python train.py --translate=0.06 --loss="l1" --arch="convnext" --moe_every=1 --patch_size=[2, 2] --kernel_size=7 --steps=9400
Rows from expert 1 of block 4, named by matrix and row number. Rows with one number belong to one neuron. Each number is 128 + 32 x the weight over the matrix's rms, rounded and kept within 0 to 255. All counts start at 0. Numbers have three digits each.
# up: expert up (model.blocks.4.mlp.up, 8x256x128), inputs 0-63
# down: expert down (model.blocks.4.mlp.down, 8x128x256, transposed), outputs 0-63
up.81:120133108138229091137138153088127160123091155224104105153141129169160153122124062103092108143118187056150150139103135143112155092084078177113182090159117128076043122090146044129076152121143125
down.81:063147129076143113104172139127073111139159187143102088115136047167141116137173117088178115061124174120153132088104048103085145121103172143105103050151110146142094089151166183114150073139140085
up.82:105161105172143098162117138084123143179130104127138087135091201133139116046120116173151134140138048110161108187160095137116087103151190133129138143142101178148133119136093189101133086088130136
down.82:109122135184173164114124124019105141141174121181107174123186170135121127171138117152056107137111147147126137221120087154107109140145131123121118170143153144143113149147160121143110145128182087
up.83:097171168069051126128120081126144114111145200181113207123175178093135105172165124175129121110106132144086147082159131110145107137128148133145187139099133115117165128114125114194135116124103130
down.83:130163063160113112161093144137115138116112136129120117135109116119146144031117119139139101126122087121061097172129114118123099129186134149121090171169121168149150140149109105100097128084135131
up.84:116124151097122131151165150155130088033120128158119076146150111116091130128145135151080147125167135092123141104151077136084162118088167111111157172108119108146158164148133113110151132086096118
down.84:102132103120129117184135121102130106099135166138116141123165169140132144127098122147155125155091118179107156121137114110122117119147083100126092085117123142156150099143122081116129071137119174
up.85:126186147142095087128143140103073122156053066146153142068093136104128113055143159111038173153124123133119150100098075106129136137124113141060140137117157098154109255086135136157158150132135137
down.85:181138108158135147158141103052121162081086167133223116161116061114077103221120171131060153143114076182127115167179161113196139093133148070149102157197189121071141143082067123143064160142108156
up.86:137166125113127136100069073144145099109100108058079138133122142152066106111145124135095126150159131085145128134098149218148097155086129129142176079124094133083104119125176156121106119126127193
down.86:155153058126147147187157119189088106173102085147112122106162128127082115154099075142107158128109188094170097140174191216102137151160148124107126087109133143126153136138103130117195135101076065
up.87:121064132103140143143121099139131144100132182113142108117153118145142087070048147140107119163169082106112129159129127096120126102200082139150127120101135152116146150138146107130152101133205096
down.87:120150125061082127128145109156145146090124082124127121101074154128097119176178121205152104125134115127165194115161112107150142152145118101141157122163128136144098120147127117121136100171148142
up.88:109107114103172039159146185118186136099120121128150058122036111179097138121111132173180148140100116124150115202132161138053171130162118133171176142178068134191203145150118151066137089152100145
down.88:129043124179125203129125072100092133090115160155199159156143114103155092161087058199033192168183092136051060103120194078146130118129071143149085121166083108083158168041105207042110168164108197
up.89:130094129111112142114145137076171045126139133155115146099116114089119134145160167158150117092143120135104157135099141027102156157125127125142202126131129133123129140123098112191132138180135065
down.89:142148142099094127160126138096156135118164106130127161131127217139099154061112075138153117161115140095177172127144124126088139173158132110139108120121104104119130110140143103123127124157161125
up.90:064089116155155155111115120116093113063087157177095077118148144150088180136119189114187162133139150140138134150112142117103121158162152088143150102116122107133129171137156119088098067097138180
down.90:184079061107132165164098089119157110121054197125129138127107118095116066141178162157154144149152167153140142068171158163158068140115031103112149216137159131117118101065102114130107099149111171
up.91:064114113190158134150129122138096086051076137175103066115134130140064184121105200116196160114137155132152137147096149161106122159196143103100172115140092104123127164159114096084101083111122172
down.91:214076101128112216150129122102098110126052192149152131116161140113117058146146156142143182168164165152183117046182164112157085146137003080137146212161147113091102117079075120131111083128104211
up.92:096147096138195109141129149072116124147128139115099130127153126132157132082083151152114137122087081152167089188089142130129108139136118125148076122128128135120114165136156137101114093170220066
down.92:148115150122084203109175100051105131155193108151149145142204135158071143148128060216119116142139156113160153163166093133125130129144096118132114105147160097138121091173104104161193109120186097
up.93:088116083101133130073104174059135108105147104125105085121125209135153145123141168138036110098127142091146142101122123188111136091131136108111174087124106085106094116149130162147162141185150144
down.93:145110160124127121192159182129158113151154095167076175141138203139127081074122118150129125190080172152160138114101095163082137149142091133091077142157167148092119162174141154151149135203146149
up.94:107055112051131092119082175011101091130133058089114048170156115120093080124134135155115072124120102063110124130120151193123123144086162104142161086117122096103059091130139158146146166140138148
down.94:116081117151108093099141160089102149153192131087094196108126250160167130095108047160081094153123149121146083137078132200114174158119137165111089122107116079125152178134188151096158145157098052
up.95:086086113149169195151090107128108146132158141048116097145167157135069115045129106177089128083092063101125131126121108124130144171106124188089127136160122070147147183148094141168184114114153102
down.95:169185150124119152212138139135148110162138094108149151079179056107099114175165088093108140104100094192125137119135140116071166131145191102156120085110123167163144121146122125184091151134171098
up.96:105117073149115160150062210121081123127126159105095099177136243108092206108132149086156177082200133160122062166091187081057110078185050230152075114127096199083033154146156062093127111114165110
down.96:112156119057151094199160136215152087195136124192110123134177039114058139175188148104157136044059163175197218100129141100216128115127073063153113140098074108180110172109138153064172101100110175
up.97:104150147171192152101138124147108098145126108120122109136137162170126147000185109149103143098109104150147146138152094151134094144121108168156089121168067132139115149169069183142163080138094095
down.97:141181160204142153176099160105156149158144174140154118155161068105139132252107077066086149139071107147143084165131144124047110142126170157078173112133107147131147204140137095163086149082127105
up.98:085134111224151171122110149158115100119118127120149107130105125153099122100153112141122172107193118121131090100136050134161124082205133098106100136174135091100112197145079113145161075131091114
down.98:138081235154133124130124163123109123232047122087149145154139142175106084076144163100109132126108116082141072145161180127076112140151141168090154124087166118124154153169094140151117127104170073
up.99:058117108189193135152112123105067124120135156152134143100125124137136112122156097180122148130128117130092077133139103079133139128131142142158112128124156113119133197120133113147096073064065073
down.99:122102214173110140099130102109157161162146126086122171120165178137146152091103113172104120163148126132126142168136169121084149127124132146095110139124128171099115135172133125126176143118128088
up.100:100193145133159085109125135187115145093089139215074180113106068068134100165155147108106111184144082095076163113127129062095117110119096068139079106111187140130161138140151163139150142147158100
down.100:110126026105155099119156142151172172108088137156142120141149156125127095118154168112151104062104126123090147127119122152110103154129169119115143085171136152073123087082120043171103126130044071
up.101:036205109105143102118119126109113127080152089088108072115124163139123200134178179170163158114091116140097112169134133102131099130196151084129152131091150125111152187124096103138114102081132133
down.101:161082139148200154080176142132123152159113109113115109107131169108104134058129119097154138123131172113144185086141101162088098150097125157128141146177121102157072100144084100130145157106120084